A small self-supervised image encoder, trained from scratch.
Model: 7.64M parameters, arch resnext, norm groupnorm.
Rows from block 2 of a small self-supervised image encoder, named by matrix and row number. Rows with one number belong to one channel. Each number is 500 + 50 x the weight over its row's rms, rounded and kept within 0 to 999. All counts start at 0. Numbers have three digits each. After the name is the row's rms in percent of the matrix's.
After each channel's rows are labels from the 100 images, of 14976, where the channel reaches its highest value: "top examples" is what is common among them. Only what is clearly more common there than usual is listed. The data: single printed letters, digits and signs in grey, bent and noisy.
# convs1: grouped (16 groups) 3x3 conv, stride 2 (model.blocks.2.convs.1.weight, 384x24x3x3, each kernel summed), inputs within the group 0-23
# convs2: expand pointwise conv (model.blocks.2.convs.2.weight, 768x384x1x1, transposed), outputs 0-76

convs1.357 157:559511651464484471478462503480557462472438510541597472469515454474561503
convs2.357 094:478471467457573565498527421541509487453472553428500432507491529535512438631455433560486554619495536474496468506565576563416518491473502452606385478383515503531573542501513499548484469579503564517426429429548458487365576556552495591
top examples: dark on light

convs1.170 091:451515458446618476460536588392497488463523423494500486539486537516447463
convs2.170 100:539506540555471500485451521541449484534475541570426482465523477464458473619626538566500535510477481481430441523520490427514413458454591537483445503503525463541485515564497608457446577483511492497509467420516522456470491568482417418
top examples: dark on light

convs1.156 062:545497422500615487461461545547562465520471472515614471461436511483464449
convs2.156 109:447554405562428558496489367498541422564359474473513524520565491511535453448458394564473400428443489590432486549469465520529435503452452404477522513591500481337481579434466441497494512482427452506515464544480504455556621508511525471
top examples: dark on light

convs1.323 131:520563504524532520495492533570502463571508574371513455460439478536587546
convs2.323 092:544458501527482548514492465533462544550470419502407540457503474508487487529504604502438559524396550601549478489524521518498488486487503469455528410404520514563529491556449398452530563427477473579439535527400459551482478568528544481
top examples: dark on light

convs1.158 109:526491535465467526511512453411580498527500554486530448434527498581464366
convs2.158 114:580574545539548550444494487488484509446488423519595491553466499413458584518494373549526482469483526618491558518503549449473373557516398485511493565466452493565434478416428536467582505623411476484446451472516505538458487453481479461
top examples: dark on light; the character -

convs1.345 070:612538561486498523522498525417439457528508421504433465561426498490551557
convs2.345 065:538415544517460559480455549421540470431431436536502531489530442525520522475550551570478498500534473434553468516471486500426518493555499460549534528411522504535569524477493448460531405596490535439520536530525528551458462484493543528
top examples: dark on light; the character -

convs1.53 076:532396485470477518556437464502525565451507441540528506477554515569421400
convs2.53 088:488520529495506553504510502486519528477520412542529498487410603457517443558469478523460580503481543510477471495610534561469476494508486579440514598523556522489488499397567616588527542542528505527567487593496580551505494556491573452
top examples: dark on light

convs1.271 198:558472453475579474485518627484584454477475502458605453461453495503495498
convs2.271 106:534527418606582491476433422485444518534657453487474506513561460544526484447489506711493528432422482469424567455498487508607501533571589566476463487505462458543492480532523508563532539649476436400507553462520532522532510512406599464
top examples: dark on light; the character *

convs1.287 152:510519468462622443504465631474490509452491527501577521472441463506504434
convs2.287 091:492584482447491582453498560543519440452571521421508547482426477582411501462459529388500526468557489413431510475547480451574533459444443490561509512517470504484416494436412513477528515606476590483556465512490493554431458556425461433
top examples: the character -

convs1.30 068:444525527601460472511444507463452522485550519468509407479453471564493622
convs2.30 098:595486454417517478526474471535508484490509491575525458491502501525467429542498393526533488482470582601530503454540493519441467501466561565502486480504546504518556549484565460449450542387458470478377511480488556519424443590507506480
top examples: dark on light

convs1.340 072:599537638440485532535448550441478426454487449528487471509469487493500532
convs2.340 080:409547474479518527469512486515499401531474454473448492415471575468429547411540540558415479561506494384530494528447465575536511507486458431536598468473544535439540528400506510433377531543381542533544474440539469491486425446535461511
top examples: the character -

convs1.50 065:486547513432491532454471431506497552540405524505619470574435511552494549
convs2.50 098:404562493556538565475568563520459583462496543445519509473416550487489445431461430506410501390438573556518504381535502515559472467657590538524576492513505487531523456441567544486534411479505601558525476486518417480561509558529467553
top examples: dark on light

convs1.211 062:471445589507456442489445551522438536525588428575446525476521469526505423
convs2.211 111:524465477476548407472595505529495593535557534444471482518456515450502566623607534502486470573499405488524537537418555478584457555435477523493460423478512569578510470391562497578496461566478504430590494490556463478553481548576584469
top examples: dark on light

convs1.141 073:561454488523559396427500411412520536493484461536584471484463534509486549
convs2.141 080:566561532499517521554454532476546458502486495538553497424568512586525476404535577426443486556490594535592456444477522592557544550459438595504452565481592540494454500538462467564473556474475399510468560492526554494476495453471526466
top examples: dark on light

convs1.71 083:510445542484535510480425621517525517490542506491479458525420484417387480
convs2.71 119:488475479476392577535453567516501489552493484560514535525523547596511497340468524576461526551523448461389574402572480464459506514609449480538540518475509492491432427560463522511459552491626562528593556437557475458589504502587506477
top examples: dark on light; the character -

convs1.0 095:524430507571502468501551520511537456406538507406587522466535572422502466
convs2.0 091:525546488492557496499589516528437500419440506555608530498452493517476475459424533491539576489559472485495493554530440423513494515609546564495585530462500560552509541465546377507526448497422454533467558447467448421513504454441436452
top examples: dark on light

convs1.43 114:569469511501321471560491516472497499493551519475442543469520575500513523
convs2.43 073:487407569482464436479525422538605484577458503518492473492569412423578478548453623436506509579451493522598444535548436597546528528471480524500506429552545521497428541556505477446621551469579456488465513587541467499401487499487537430
top examples: dark on light

convs1.164 091:467463412518564525530550593551474513538488446518367506495551492467451521
convs2.164 096:580427531457520551523480486475490419523558552548490538516488574550514543478586497517530455500522475498603534481393474437571472484514472534515567473493464491496471436502396483527457542572565517513501440552401506384510474489521530519
top examples: dark on light

convs1.131 113:516459506471518476431469417469420557561509443562559522533390531546460514
convs2.131 114:436439427565453533455418497490402524460561468452516534495486430417485513445520488483550535571503577484550449559545423553483458514428492407548582532520502527553414475516442380541551505565513531463324511517556428481546528491565536497
top examples: the character -

convs1.130 079:523458486475551496470450428526481521472446521503515454510500670440447550
convs2.130 088:383550562520493451528583431503490524564551487528500524552498537549537518584542574417489547490474504529483464537471471474517470578479519547471496536474498459575438445478512567499557493482510526480515596549458486439449459517450535503
top examples: dark on light; the character -

convs1.196 101:490475529524454492467481535591386534459553404604467532455525526491482513
convs2.196 101:463590487509453570483604659549541485506498529479462472544547479496490570419465514512480550478583545518482517483441485479447581538494516522509504471517526466479588439444497495529505565429546458545461502429477492481378462396573473526
top examples: dark on light

convs1.193 061:504446450508521475525488506591552475495500542470410604494444579581532451
convs2.193 081:464533556552494557452432474550537563468342463526531497477535539549449512418439576486549520483552492519450498554521542557435507449511526487523582461512557463508502529502457470404512539484528464529533508474514472490495576509499517472
top examples: dark on light

convs1.204 076:516517562506503503518510479394488539487492474523447429505508563477475334
convs2.204 102:573591533522428458609593525434486543492448411534514460487517502505534601556529485431514461524421525525540538392521440506486564417541457534504498507467521468507592427463529479504474546577448531470534551534493467523497475487504543503
top examples: dark on light

convs1.224 056:465582392519515561484548468520484501538412511592538471587447536492512506
convs2.224 080:501435496488495430482563435494544427601519442636450482467488441473451504495485491505590485676554471479498545506485445503471478489452496471449603526500495489522439495567435498480548516487601423454492482545457593482576557499541519474
top examples: dark on light

convs1.125 080:451463548536501492444554507438495536495552388557538492507421411582491521
convs2.125 109:504400508527483524460458501482492527648466544522483464404467545492514496447436577491554498529571522515567545486526540543376496536510521501574534495448493554424380434558538456492495482363581536543503513553588551487426591488508468549
top examples: dark on light

convs1.197 103:525585429458496482466470515565503480487473517554488478537484489461504673
convs2.197 106:479444538552549405451489582527575486481531474488407550527552494520469474498458559453470478453511471496524535555437492575491523506433517491393485523529567472446466453397484390483481494501449548495521580434532516416547379611479470540
top examples: dark on light

convs1.111 097:367512491473524523495506553472533473443470482532514495530567489416398578
convs2.111 121:448616479510331432509447453437490548514515529573564513436553484508417502480471561468517498466519374511521461488441479538450525499464478465476557448446456555500478497518519475455470489479465581519573607498521438487454511569457541513
top examples: the character -

convs1.49 077:509523507517475510512553479490435492540493526541525502411543448640610459
convs2.49 092:535445510473552548624450585531507438540549484362519536585419445587521540505457413468468506503515505437572533399586475510495560534560472518522472469508587541588538520467530451492548507529499523523563478529525450531496440462452522545
top examples: the character -; the character *

convs1.119 129:458518452519495472423463542447507483397503418561555494503567507525451602
convs2.119 119:559508517498476464486518488521474461469381461449487490502503559366576536569530602474434442449514526492532490531442554536531528502469530516448465487486446511481456492450491539443458465561417513462526497498408428549449509481491502533
top examples: the character -

convs1.18 080:532496467510444457446400550451531445503519577531451405533565497571467529
convs2.18 109:462452429511436516534490574473505438483554454447493428411600426554529457602465557474417460515467506519434454505469528489309509467496619480362547596532444467456609538488485584454479493554503475461503537435405441441442478562375524541
top examples: dark on light

convs1.347 069:512537387579540552514547435427495498498571399479491546486436507520482488
convs2.347 121:433454454456510443557496482489482494510534591475577548453536516525516483545536539507507512539522572467538455406544513558469554497530423467617409535449531492469566428501471517453485537526463554531491520517511509633563456404436471514
top examples: dark on light; small letter

convs1.194 070:608437566524504467527518447444537550511539452553434512447477457496492395
convs2.194 091:500554475503489493496597500504470507517477570502611498494399498504446415425389531469454526497488424423465552487524491454468478512509551431452532542463442557478571519544515524621448533561487512534440482587492475411535440460603543434
top examples: dark on light

convs1.324 142:466468493477454515465451455444490525447518471653461458526589556484457475
convs2.324 130:497516490487486454488516513472560527524478559525605485478524521489489526462587622429561476457490541575501442427451574391476472451491501516531596507554596457547465470501440425517643570472467542402483502579474563458544520515451507456
top examples: the character -

convs1.116 180:593517497461495491507547450517490515634493494455444500480465502591589446
convs2.116 104:540449509544411445484507600476473505457445458516512537454512440523520400486452560416495471413513488420466491426591511560468466522542539454464504558512493521436484524442525497445530545487362536489507444429529455518574472414448420464
top examples: small letter

convs1.76 099:601525453477492480471553471428531502485474520459492640465497473463482595
convs2.76 082:566486501464587537453513482442497533514455479593522483486505532580562544421420557479488478477496543507518539549619568557458539480467476526509501517469531533494472445465544506489473494468456532523552541506481521495470532416549486481
top examples: dark on light

convs1.108 086:463480468603493441454471566449456467469515419529520610464544534468441493
convs2.108 108:507517489474528496480396445462472516393526486429517458493441522479500548562437618633513463507574538507514531491406479448468426474419555528554538527448466494502531488511509555409521465531444493522528460553533487483454601529509519574
top examples: the character -

convs1.367 154:423604512467518497502530502518518452487469531640392483485547487471474504
convs2.367 098:539484554455403430522424505458494565495506490473529512436451541442536593500439444585517466458555489567580508531500449584437530464449442576502441538447455532418603429498550426461495566543512401531526436415508525509470396458560515459
top examples: the character -

convs1.59 061:480413509469540508488490609493505545488584463469458485471513500357457492
convs2.59 109:491534520448517664462496418500549452444526476498500548518531485609434604523526459528545481427529576444423549415505356532504464454518457481528531474486531594557463426488451482518511469538566529550537472437452510507512587519534520467
top examples: dark on light

convs1.64 050:514486509438548516393501420461571569518476528442549525485536526419436555
convs2.64 099:497504532480483596524478494527495524579521531524564510413497530525472594454504489559572506498537512514449590429482422518571565479414556521708570449526531544527534533611500465542643551428509564479625558537508477499507458500495555553
top examples: dark on light

convs1.195 064:496515526516480522470586496550575495432395564494440453533502444488422574
convs2.195 098:417487477511489478494456569494524517479486475464451496489503498467682515561482545559541489614489528529586489492382536514543475500522534474503470479326461544476452539514452580519412522453594546480428527520593503470580527505514517554
top examples: dark on light

convs1.326 098:498477531442455482446476497430485573455499444626440485525582551478480444
convs2.326 109:526559490466439452519539463414513469472551452500568482418534430474507548478518565487473525474493582492543474469427559488449528470460509518450590473535480484466534475531487518488530484482496502516541556469497508559513623518435488451
top examples: dark on light; the character -

convs1.272 065:519426521498555528531447525517606445428488484556549460425512478428444560
convs2.272 091:611421505588532512541366570508363490524516486476474456572472524472534392515490528483436545524586411441466514555428487536475545514462443465587448513506452471424454490548492481475486475524461520521534553481512489586478458605548581543
top examples: the character -

convs1.259 112:473526511555515510555400518518520545545432486589546523447502388467546444
convs2.259 079:525560405469509464522526547550523456536502493486515517467468488539466467476576545455447443519512581538419495358591472561448479486530571420568482504517495541514529501481498506525491553416592530565512558538436531457574515463409583530
top examples: dark on light

convs1.269 100:480433463561375505508573404541467553503504520538550472498555496492487576
convs2.269 105:427488454443532498485529537524559501420547605522518522470491453622505473519448448556481452550427504456513504452507535503556529536507474461509518400452500532576514510516647504522468494486652525598510455576421453554598495505572480523
top examples: small letter; serif

convs1.198 139:491562491494471448484455514639439505475508486550409564528510478527413536
convs2.198 116:421520467525573503505529516507491448514514478434509497499589411415495446519427527505438472488498500497474474598584617534414562465431460559513517534516583513557488424408531477525507592472531489455427451505460579447566440553530487534
top examples: dark on light

convs1.24 073:488473484587565460454403497427461533527519530514459445449445573525464579
convs2.24 091:516471447430560536487572486458412545510491568514533566516468672588407497480514545500517479575493508422523514520528465495460444470578552593475555546475537543520576509524453428514569460546453502457552525526539430517539482440521490449
top examples: dark on light

convs1.368 069:515559449410496524487467523522498491519541510581377553545491456518391501
convs2.368 123:500460597583515530500487567498450466395436518580580430496493510480506482456391475405490539505485492458428458553540506525538543516533532467432461526493478513388536511462466434515574405486531493449399488475482559355548579520482524586
top examples: small letter

convs1.9 074:540442509506517477504444503504528427566511518613476573414558454411481520
convs2.9 108:449579553449513503431562429505565496519521568574510533503519423520442509506569368490538447384535537521448522514520438489377579507523548481557489518506428482416491472537532438467386452510520471498530520601418496449461422494477498547
top examples: dark on light

convs1.32 109:524496492473398566519502497479395515499575507482416543454529607506538534
convs2.32 108:443562416526481441517626511501551555478527581474485556478583520471472554549601494495440527457458506473487549514469493513542524518488472549458535503455438471443514546471443525502461401537355541529485614462522537443501668571482442469
top examples: dark on light

convs1.201 104:492568471473481476473463612586446455465484527559444504592458449535474548
convs2.201 106:479486482616410488461486562494464472356522443481488525574569531432461589455532502524530521491471514647517521485537497568449515537534515588512472514489497501522546496524485501535508510513589490520481479520471561533362475488470472515
top examples: dark on light

convs1.300 107:509532455555501473538536497502450480369414507619500448541472516526471542
convs2.300 081:528372438472517481505499397502518511409559524548565527485452531562500543518538517499543427539522538514550577486483414499559391537472559546476494496502448497487456452525487573494523503643472585473515503544494506494479403426512558512
top examples: small letter

convs1.214 105:459574452457511471461503530542455479485498548604422560483468475505479625
convs2.214 096:493576556514519502395473519490597504482519606485490432456533491538437435406501612580488531576461497525506549605508494582562473479454545532450552463636518479531456430442502531501398488473429544523441531432507524550521435470517498479
top examples: dark on light

convs1.255 058:578423520483485464491663529511495521459553492492547470453522472447539546
convs2.255 073:573472430502450511433498556498492516531487503606513462556575416391550518492536487579485460488475507525460446479506494562514506544543443580398580541562559469565533512534497542550550506487457446480599540471437503501540512494534623522
top examples: dark on light

convs1.42 098:525618507466424558494566515531548405491544528547520515511453466515475409
convs2.42 121:509375463544478390461470609489471537457520456481530464597459394451547534528428478549591472554480525548559497503491460547478522447492591549489497416463474467495399477519507469487536499470541457524486496535510530448516587455509411528
top examples: small letter

convs1.80 085:411424544494498557481515563473469388474517518563524513538538508522529391
convs2.80 096:462518510558519552587532444510515551499480572365535467489473519477477478457447476475638515436456406513485515429467593494457565458518500509516426522465478514429574527536501502554479556491530562455476532474517465470559450458418429446
top examples: dark on light

convs1.33 087:527469507582627485434439490529441554522482462521560465543458419461474491
convs2.33 094:593459548472589454588517426511472496515461517361493482462427594513449502524452488463454534545521504475541601524579511547512520458512550565490544582431597520494463428470575555546456426457487543527519501564690452539494592507495386530
top examples: dark on light

convs1.286 141:554434473532472491503459468462602529429495556489644476457488455521514477
convs2.286 107:591397484448515538492490542429468510524592547445531556452429457514449466522433554460515398470428465507603477421485525469627533560429555489413405516465432505433456568447449437453464425456574551472531485388453449501618512546393509572
top examples: dark on light

convs1.213 122:514464559533490543511607470428572528501481494449485405491517532476543388
convs2.213 082:456403544443447404443443425519524467429446431534462514531460540464528475540551516519493459504479500521487473406511478533499570541505544539420420484366493442417415427580428528496455453532543554411541590507504406479479442514481592471
top examples: dark on light

convs1.381 093:447451558523545498521531512519547435471520522415344460505525498503449549
convs2.381 110:483504541389584476460462513491553591538492504491481523479520517487503472475364570395486533510497486539444517521567439495534513483473510458455487509564502519477562476510478559513458555475466520470606463552393501510537590509413526487
top examples: dark on light

convs1.29 092:427550515543574468418473534552524532505423536549543436477470398549488528
convs2.29 123:541542494459607493519508622536450434479474458478437561492434390566422473523488477534458500435518502537648462517547544516541518561473482526433477491562523472529531550447492509526480447470450426492533516442526510575489488539517567431
top examples: small letter

convs1.336 072:412460445478532457510513521457636530455478598541519449474551516469523478
convs2.336 113:394526588548486437490570549551484419576504491476505408541528446405456542528473512536546440537498493432432484449569457446503485478566401585512574525525508465528471503470429499496560594446566432484450462469487501531572520607451542432
top examples: small letter

convs1.297 074:523456566556467511531442498508413530388523488525548450541457412540469561
convs2.297 105:454582562432493587462547499533566524527496507439514511458519418488493575501527498491485409547500504471489513547578446495416520471425488488503506578471478570587514484460583501513465513468467465523497436486548540589609644563601546516
top examples: small letter

convs1.136 109:443418515514480516425547431600450508555512543454564499545429543539497547
convs2.136 094:482440545477482421551510410514479542469551513494498494542471517510461500499509535462586448498517551480534493434547607448575547489569472590441390539504479430445539527516552515509448542497518392488477503530491513497593539503553468473
top examples: dark on light

convs1.12 084:490465498495591442449538522497526440516497563472431390550569513421448506
convs2.12 116:436583462501530442464519497452536462484483608496470413504472522464580494485430517463489510475565511560435476544423425438493415493558469447415637516593354501443568441485510444497574480437591429500512557437486511499528502488460488542
top examples: dark on light

convs1.208 070:554534445453461464480456454519590439535430521487412551576511509536474579
convs2.208 095:502471449476454417471473554534475602475527491430481504489559481539499598527473521603470554513488506528585537500528467530503494514429527521483575560545560486453490438477488459527585535484371428508548535501502535541506479501436517495
top examples: the character -

convs1.354 120:650533537476480448521483489420529458462481469571563461506433489500549467
convs2.354 105:506435462526444447508545554527390421523473560544467536450462473535479553447503476650459467512469540463536502496506523438465517520509442566479516522501505531399434481509486483510568460480464415568558411398510506440432466446479566462
top examples: the character -

convs1.66 060:499556524496508508408518552499474605494469494449547529406485523429462601
convs2.66 107:511537495500472483476452449494470459473444528616501555487551474465437449451492533411490507532460439448496513439515554549563576523512527531473481453473579455446478469443476494456455470485485481462521517536450553506473445471558456480
top examples: the character -

convs1.288 100:509524397483497477492523499540521477530562612410432578483578539478490512
convs2.288 102:439498510582518514526515403537433352562502518434423501597525407511529393551498603566479522555493489428482491435444557495473579458558481495479498547467491532497515522555491441509446505528551461507521504475537516528535577603537481508
top examples: dark on light

convs1.361 110:603498515545516530496511487479465476505470469390656514491482517506564490
convs2.361 093:502486417588556416505429501471418538467522478520499490542450499487487586473550573463476449515521494537360465536426501491471394492483624417438514546502457537487572576395454522493548450438482500495535476547586538500465504462449496538
top examples: dark on light

convs1.54 083:496502460576478560462510450449524515538447429477633507512492552419501564
convs2.54 101:511494612489435521482394522489494552429513487475494523511497495458446492478485493429518523562560481580364537537470511459509526531522452457420454495488535546482480450482512453494528467580520536484573522513388532473513535506553503522
top examples: dark on light

convs1.110 067:572505453563489483524468530470534463315500462551470494458515519495478510
convs2.110 092:543562427475492483583472481490524583444410542613519563486493497562423508439465549453546530432554467525453490514476510514546505504473509626575509485486528479597537512469495542523485496477505545479542433508486482492499437444445480456
top examples: small letter

convs1.254 103:481561482571502491536408499500608499524462536548568501384479456485480453
convs2.254 085:503472419485488438466436484457491574579515490464484528435476512487549462504528628489507426551440504482458506431503601495473514517556503524491419533459509506472378482496556401535494527431524537496507469622456480602568457531507510533
top examples: small letter